From a checkpoint of a small encoder-decoder audio transcriber.
Model: waveform 16khz input, encoder arch conformer, encoder norm layernorm, encoder activation star_relu, encoder layers 14, encoder width 128, decoder width 128, decoder layers 10, decoder norm rmsnorm, decoder activation quick_gelu.
Training: soap at rate 0.0021, batches of 128.
Data: 26041 training examples, 25.6 epochs.
Rows from block 6 of the text decoder of a small encoder-decoder audio transcriber, named by matrix and row number. Rows with one number belong to one neuron. Each number is 128 + 32 x the weight over its row's rms, rounded and kept within 0 to 255. All counts start at 0. Numbers have three digits each.
After each neuron's rows are labels from the 100 texts, of 14976, where the neuron reaches its highest value: "tokens" is the input token at the peak. Only what is clearly more common there than usual is listed. The data: Morse code for random letters and digits, with fading, noise and interfering tones. In brackets: how many of the 100, against the usual share in percent.
# fc1: MLP up (decoder.blocks.6.mlp.fc1.weight, 384x128), inputs 0-127
# fc2: MLP down (decoder.blocks.6.mlp.fc2.weight, 128x384, transposed), outputs 0-127

fc1.335:173138155177132102089085174098121122086116128100092158165163136153125135081197071150131118135087168105126153112141130111147133146196134139091115127064128120046123137190176125169172098131100169104189110117094170148133130117125121130140135126142116119188167109151084094052132086120160155065071108130159126161121147155094065169074091161154140154096151104171102113153166095118145111172101
fc2.335:081085143117194129129151078095134080132138143182112133164141135141183100123084144135130090114149125111072157143137106120126142047121105153110169150092186147151117072144112145169099140132135143198044182203137160187112138119165156147092161137140137122051141109132133195182143154098105127139126155181073139125141128096156125130157172108100120107146080124081096137121119079106140128060111
tokens: "2" (44 vs 1.8); "c" (22 vs 2); "b" (8 vs 2); "e" (7 vs 2.2)

fc1.5:156122116125180157125113108175175137094045051144158130162119118129176110106086161126141110136113113126189172126131147082108144172180124115081134152117121150168047127134097093113228115176086172139148094116150114114107117134151090159132140143154132149072190112117133121080091134157156117168065116138078105106061101160141120146149131129133065151101127113063086111152090170142144115147145
fc2.5:143135118114125052121152162108094139119162178146069130125148146129101127127149107170118154119168134163107096160154144189129164120136108088132213103181138095134153146164175063187095182111136133147095170077080123093127144170083203089092092139107084102121095174203145155116135139105123111092190094143164129148155125093089110135094162092143166107079120109164148193160162132134125139114145
tokens: "2" (15 vs 1.8); "7" (9 vs 1.8); "5" (9 vs 1.9); "e" (8 vs 2.2)

fc1.40:108080118147172146155113138116139116116051159035130132088069063154113148101099085172152147074125124128136129094087147123135136091145081112156166085088132139120136127117117149147146103095173191120110122135167076065097074132110110186095145137151146120199140059126210158137168179164137092108133132121115138146093099179161169122089120124085126114144101111083118124165100114152169156164142
fc2.40:138169129115106117110134075138145187134121105156111146123130125171080122132179171121141129135077163186145179152174081100089095158142056133071144112147119121108118105154097094136110203134114102103130174169124176082114147142141190179170137094088148141086217198172131132126121098147167132160117146103138037164127130118074133127126116112168175145155133083167137129168091093142098098115125
tokens: "5" (24 vs 1.9); "s" (16 vs 2.1); "r" (13 vs 2); "e" (12 vs 2.2)

fc1.330:098156153077143089098123144138090126176118126131142169190115126221144150113123103170146162184093156106222111079093088100124130078168129152139126111135089147119137204153139064131121159122124142170139173100131129135097189128107085170156141169108071166087143139060115160116135154086124110158114174115131100169177182144129113157164110121114132090178166123153119148093128119148177133129075
fc2.330:080110140132104177109139139106165068126123108113181163107138094081122045178165161070037089126150103118073136185149113156127174115097139161132120130136103121186135051092157190126100125158121152116115133139184096157131078177129130198171049109158164117148121129114118086133119164161121199152098125147123171136136084141094129126060153134132136148147117105132106098128134121159140148149134
tokens: "2" (18 vs 1.8); "8" (11 vs 1.7); "v" (7 vs 2); "k" (7 vs 1.9)

fc1.241:159133133127167102125191128130109165185138152123146126083089101167133184120074146179123103136175192102149152146145131169110101180136094130149064165128087120109091109166058132169143107131159124142050147148114113204129110110168125110142079125131071093053116133146164131182138099109131107109131137097104150109077119110088122168101154092113197140122166108129095122119120057167160103074092
fc2.241:116118126099141125134160140060132105116112062140142161150127124108120134084183101122174139046157130147101154157104112156150158105119109088131170132136214111180123167133166097169142104132159155112161039074145096173114085129118095100096175165154166128148103152078145131096110111118141183159091154086147180186092162118154149081142101172156067162099168194115121120172124106117124114110098
tokens: "2" (13 vs 1.8); "v" (10 vs 2); "3" (10 vs 1.9); "e" (10 vs 2.2)

fc1.302:103104090145117071155143136110103155187111130132098208092087080118091147164152084208156127165103114121160148122158123105134110090148129145105165133145134142199137128080141171089135164085107122121111120149120050125147181120071117097105097120117162108157054168165133111182168144183076139112122158193123066149105144131106117136160090147170083104112127127106153093199143164096150110109156
fc2.302:150136115090155176134111134124170107072148118152135058135143153148112186073117193000142128088131128146147124114085138112146148154131173112156103121120169116097141152147150075107115110178183109089140131095141134109082159137149116143121151135127161147125182120083135180083098142116156104115144121136115136158167179165136189113100152083092116128113166115134131168076117124202087098125096
tokens: "w" (22 vs 2); "u" (16 vs 2); "5" (13 vs 1.9); "3" (12 vs 1.9)

fc1.375:122108118116139138103134126119041102192097063139154113046136145129153171156101176080080030029160117122123154105170105101135084142113184049131139145138097141160105159127129093121111072120128116117090153118122120097130147122144117166122128089119108098191147159105172093125163148090138112145137142073060105119139158122123089106106124112156138155148137158108167148167146120104094125106063
fc2.375:169117091123122100133126130148124117080147147137115134185122133128131149120098124120148143095169094124134168123088076157143095149166104105113104188151142146108192157153174217138133135064157102118124107165096184071136126075176105171103086203095169129122074069123168131105130173095128123081184088163155157143078102102080124136123095167104103116088091129115105118148075145170098146200151
tokens: "7" (25 vs 1.8); "l" (19 vs 2); "s" (17 vs 2.1); "h" (16 vs 1.9)

fc1.198:153145132167087083160149098084152141128078116109078147104086106140110187099128125143114111096058102189180168138149086163134122127124166111145183156127165077108128115079097100156103107136135150135112039131145117090151097110163138150096137128156087148103109111120175086100101230143135070117104153152083135178084081120099163121174093119083104139161126127178132116106078131105145167090080
fc2.198:096131113114132114169125144143103117155117176142131117113072111152114125171111137141138129166127112131110094117126127108049157129146136105119125150129070134131112179191132131091140144053075129116108208132168097182133165153076157076171080117103156127142138136097094140159129095113107173147144073110207122057151116172128137120092204127134162124126216149103140123173081077132128179169185
tokens: "u" (20 vs 2); "4" (19 vs 1.8); "5" (14 vs 1.9); "7" (7 vs 1.8)

fc1.188:135122106127123159106146103121138171115100135179098112151087130118125131131164138098164104167207140128085146129134071106072168115127130093087100178132153156165114119090159099151146110120161117124110117079160141171107148131136133091133097121124169129109156130116165153149168106104087143072134134132176112132173066098096104084224085185151170027169142167127104097164095183199148137131181
fc2.188:172076134170144216156161140035114148147136118104202204081171137087127119169111089127121130115102107124102115100078173145173108148097123181167077094126105073128098178086081116119135147110126071108163143098110138121168072115123128144134120138117117106125166201139156111104101138110139182180087142119099106118190136137106112109105154107125161161109108120172165123114178153101102110169150
tokens: "w" (19 vs 2); "y" (17 vs 1.9); "r" (17 vs 2); "l" (11 vs 2)

fc1.315:131118101147129119169186107116152150179153163113160141095094144106103131079093064168152142115111113142081161113094169107152147086115131111159082179097086135158140102154159051132120130123113115097139142137117109121220096129180102089203106142091156134097146096173179086136121137169112089118065150087102163114165152137088121101115063152126124142127101084151185030120126131179138135123135
fc2.315:149111132126176132105142198159164098129114109100112112144144120155169064153099136093098070141168175125129137111165083118090075177200105107100086075160106110150130123141115205109149183121150128085113118157097153155130127173112174130134130129119084154166112153109101155104120072185117121116194147158241084162124132123145153120105177143170121112132133146114127204170108120113094168140095
tokens: "2" (12 vs 1.8); "y" (10 vs 1.9); "6" (10 vs 1.9); "7" (10 vs 1.8)

fc1.352:157186060159138123120117104119138133118070096152159126198093092083112190109138134104077098139098095123071165128088104169106154140109154155095131174114108134111103059100070180172119115185156138133095089134085096138168097149119099188151094135140148136139124144142109150135097119140108183097097066120102131089172081140176159100157090188106166138147111085149146140173127170054126109145113
fc2.352:160093095123152142148097119197120141143116152065167186141204063054190066166138163158111110159118086107144078199145144121120123130126140118095145169088129089105147109162110154166154165087081136105075106140124132130163083107123142148188146078107125092147111060127164117108110124123133154117165118099120104122119104195137174090164104091171158111121150104123121173095093085072143133136146
tokens: "u" (39 vs 2); "d" (13 vs 2); "y" (8 vs 1.9); "r" (7 vs 2)

fc1.141:122120088140063153160129161109109153160101167159180133105091158163133110159102158128132084143129129087119115136106118138142092171104188129108099166158096122136117101129107093087169145153197115142096118183146157140139127192146054115172074037147139156155077147117124122127123138107098158126122214129115087115105096101117108086079124048183173123110075136083162092131097134136179134107083
fc2.141:117155171173163094128104140201167069119068111087108154099183078089135137124095089182091151159105173146090161129084080125077145138159077179142088120186168159100134111160138133127156103116122151160134163118090104157072068078026154110128151108058144122094164150109135117139156121132128133120167154114127126146109053122117089139135090176096153129120093115139131147110165116102143132125165
tokens: "7" (18 vs 1.8); "h" (14 vs 1.9); "u" (11 vs 2); "a" (10 vs 2)

fc1.108:126133138154180166107057119132144113123188103075073108176131156134126159145101122137135136154140098114143104119144144087151186130169179075111081115110145201117099114144089166137139141152154091101144091163065136118140086154153165157091131145120125079138154151110167121089123117090192118150112150158101157173109101142022115155112128162137186153135088082136069081170128074089111168141080
fc2.108:120091101122144093111190152099116136131108187101080111108160096125144150110081131101137090097119134103127111157064156194138076104144065144147115149072161131112151123098125102164130115141141136136076142102201144131155132200086079082176099111179104133116162137138111141104167197129087017129101100126125090081103182146119143090142153115137178141146143139075144125144118139173086157094093
tokens: "u" (34 vs 2); "t" (17 vs 2.2); "7" (10 vs 1.8); "a" (10 vs 2)

fc1.242:035102147153096128074156125168099169105187141133046149146156132194163084086160168131132109128125148091123143152136152195135139130163195139110052130073137122108156078146150151156160090100100139074140099164157114118112101106150106136175060160128107169107108118067095091122137152113137117140092119105072132114103121115121132164079116103087169127129118120095096132153165146098167188132178
fc2.242:054147173073143114136126133174062148159071092028104165154159102148062104160163130104082147163138150165076138078110094108149118131107180101135146158149165146130089131129145101097158127114140168093160151136111150168117155141128136102148155072130165128152085167096118129137134077100114158166114074084156109127185099144112150073124113207168113154091141113120159154118150115133147083065105
tokens: "2" (27 vs 1.8); "r" (9 vs 2)

fc1.286:074124142074145117145137115087099175194145134127155195122103116124114120177136116137143125134121062090129114135091137062115120097108144155137110139095147131100117081111110140151191080142102112109175081068143127159114153197134120082169165049098131147117133119104112129119096127156081040151187136163141111065104189102106085145162173144160155154117100118154170097128138096148085104164187
fc2.286:177130126162105119130154114169129109085130157111095113137133153170154145131126170131156079130113222142124125092145119148146153134126189066142068120160109157170142141117145090113106126074151156152133168135111099141136071081063142139128047161140127113160107179128135123123175122133149178149110169094107172145133051141179103077095084105094108192124088157127101170149103170063112164094076
tokens: "w" (25 vs 2); "1" (13 vs 1.8); "8" (11 vs 1.7); "i" (10 vs 2.2)

fc1.20:148166128223123153172131142116086190102144151076167133142068149118107139103081122111136171106082131112131182138109211113084154103102135187117158098118152179078112156069174135174115123112082090116152119108111093153108088141126156123065187121120077174147145085069136115137129123082128174147072174143097178093132154119092149090067137104120105138133123154135125154087116103137124162107154
fc2.20:104067117157111103088124108138166069084099115155084123083128114095129124168159090110147136131132104168165132084137103120164141119120142090096109156111135102113119076164120111098163178160154173091029119117121115080127170086137084112188120117164133117106080123104146163105147087106167130103197156153113018128124171126129055100164192129153118102119149127139156137144100167103088106144075
tokens: "2" (34 vs 1.8); "e" (29 vs 2.2); "m" (12 vs 2); "c" (7 vs 2)

fc1.357:150175101074092114121110125102106103108135082111132197154139187123134184101146125103170170096064174071038150151107114148167142098069159134149079119132094166109135135081114129129145161131144152116123075113112055123119174173135124156112142140142159120167138091067129126117152185153145078138170155154139127135132136114117150133083126101159136146127148052124145181169200131199113152118174
fc2.357:100156121052134137141104085163112207091157098147076131111157092124099098163143130088130060173108152120167128094128149104125136106144148147112136135103162144163128112132120116069108149128171147081132099147124059216220131160172109098110093109104161114089130096130174119113150112093104140146193200102099166194094122126132143133074120126134067123078159076131141112149105132128123159130171
tokens: "7" (39 vs 1.8); "a" (10 vs 2)

fc1.177:181130082134147146159113176119101133102153152150158184081168122131080125146060168154103145122166138090149101142073127129111046117093124147140111218117126152167169099125064110109100112103157170064088120120156167139139091142165095092183163058148161169090066102105136084131174146152115086170131096142128067133145147147150144139131114108114183124111157110126098119101120190173140115113117
fc2.177:068106189128131069119125126148106163153065073145059065193130093120134094138172074145112087096119104141160140091141092136111160175145046171118124090152128180100122127157139131149140151151106132187174181148103124117047144155129110190080134148102134144147183125132172172201110115170120129088100116143117163156154137148107146124158129126136110113148132087118127163119105073126183162115116
tokens: "7" (23 vs 1.8); "z" (19 vs 1.9); "6" (16 vs 1.9); "d" (11 vs 2)

fc1.316:112097093145114093120042193128118090152099098117152096154151105107177125188138121125166098128117107091114176179134063148138143089128147158053122189110105119133117109083153158098125096119073164212052149116122108153166157096117104102113120140129098130170201145145085116145073135077099107118111155147157104160103175149106059128136160135128182165103164092125129127185112136122099152130143
fc2.316:080209162111112123144193096093101185152124175171141038126115157145099165045074140115134142113139176052167147086087131115127111086166136104168158087134102145126101145141129071106128108151174095115166127141169146102111161161140093181100179114116115129140159155095138165134124082157150180112149101110091105113102091159146130107145079118132035127103122104154126140119098110148105138113089
tokens: "w" (23 vs 2); "t" (16 vs 2.2); "l" (10 vs 2); "k" (7 vs 1.9)

fc1.104:112077098107182114133090164160137138231142162139119154184078166195163117128066160109152123075110145118099113096081094079098109175113192158078110146089134124153106141118181134167100089114132151113119156132139104090195092140180141144072149111117122168095161117109128162125131158120089142102138174126118097174124119135121080117065131136165077130101107135159117129149123140157163167080061
fc2.104:138172135108128229152156100116162072093168169090118138110103065158180122127130083100123120157110133133147103106103073159160145166155113111104107133149137116142182094152173106104114153147125159117093129065097177156067122145040123107155129107142121131131189144125151119111144141194107099154164106144111200110121085148116155197151132157074206215154151136147136144131125143132120140127127
tokens: "7" (39 vs 1.8); "2" (22 vs 1.8); "z" (10 vs 1.9); "5" (8 vs 1.9)

fc1.285:145181135104148115140096115177133066135101115084130174143105124156162106077108129128124120161068129147112118150113111131103156131160116034208179048073158125144136162116115147125130110147124120120134091094131137094122087162190145138187126145092117136149172068117129207100122161128132117184117100187142073141061133121144123113138081174109158174045110102147112155106128164093115154134154
fc2.285:194103130153131131148136147099123124126146121162107085098150159105086135125136133142143129103149082094126145159094122130147092086169075117176040201147134112091144149133102089098130132131104141156133190174065155120130120132159130124085112059144158149048143160170071096137153128139204098071136181137106137115128124152096147166143084134112128060113146129086179115114145100128049184094094
tokens: "5" (12 vs 1.9); "x" (9 vs 1.9); "d" (8 vs 2); "m" (7 vs 2)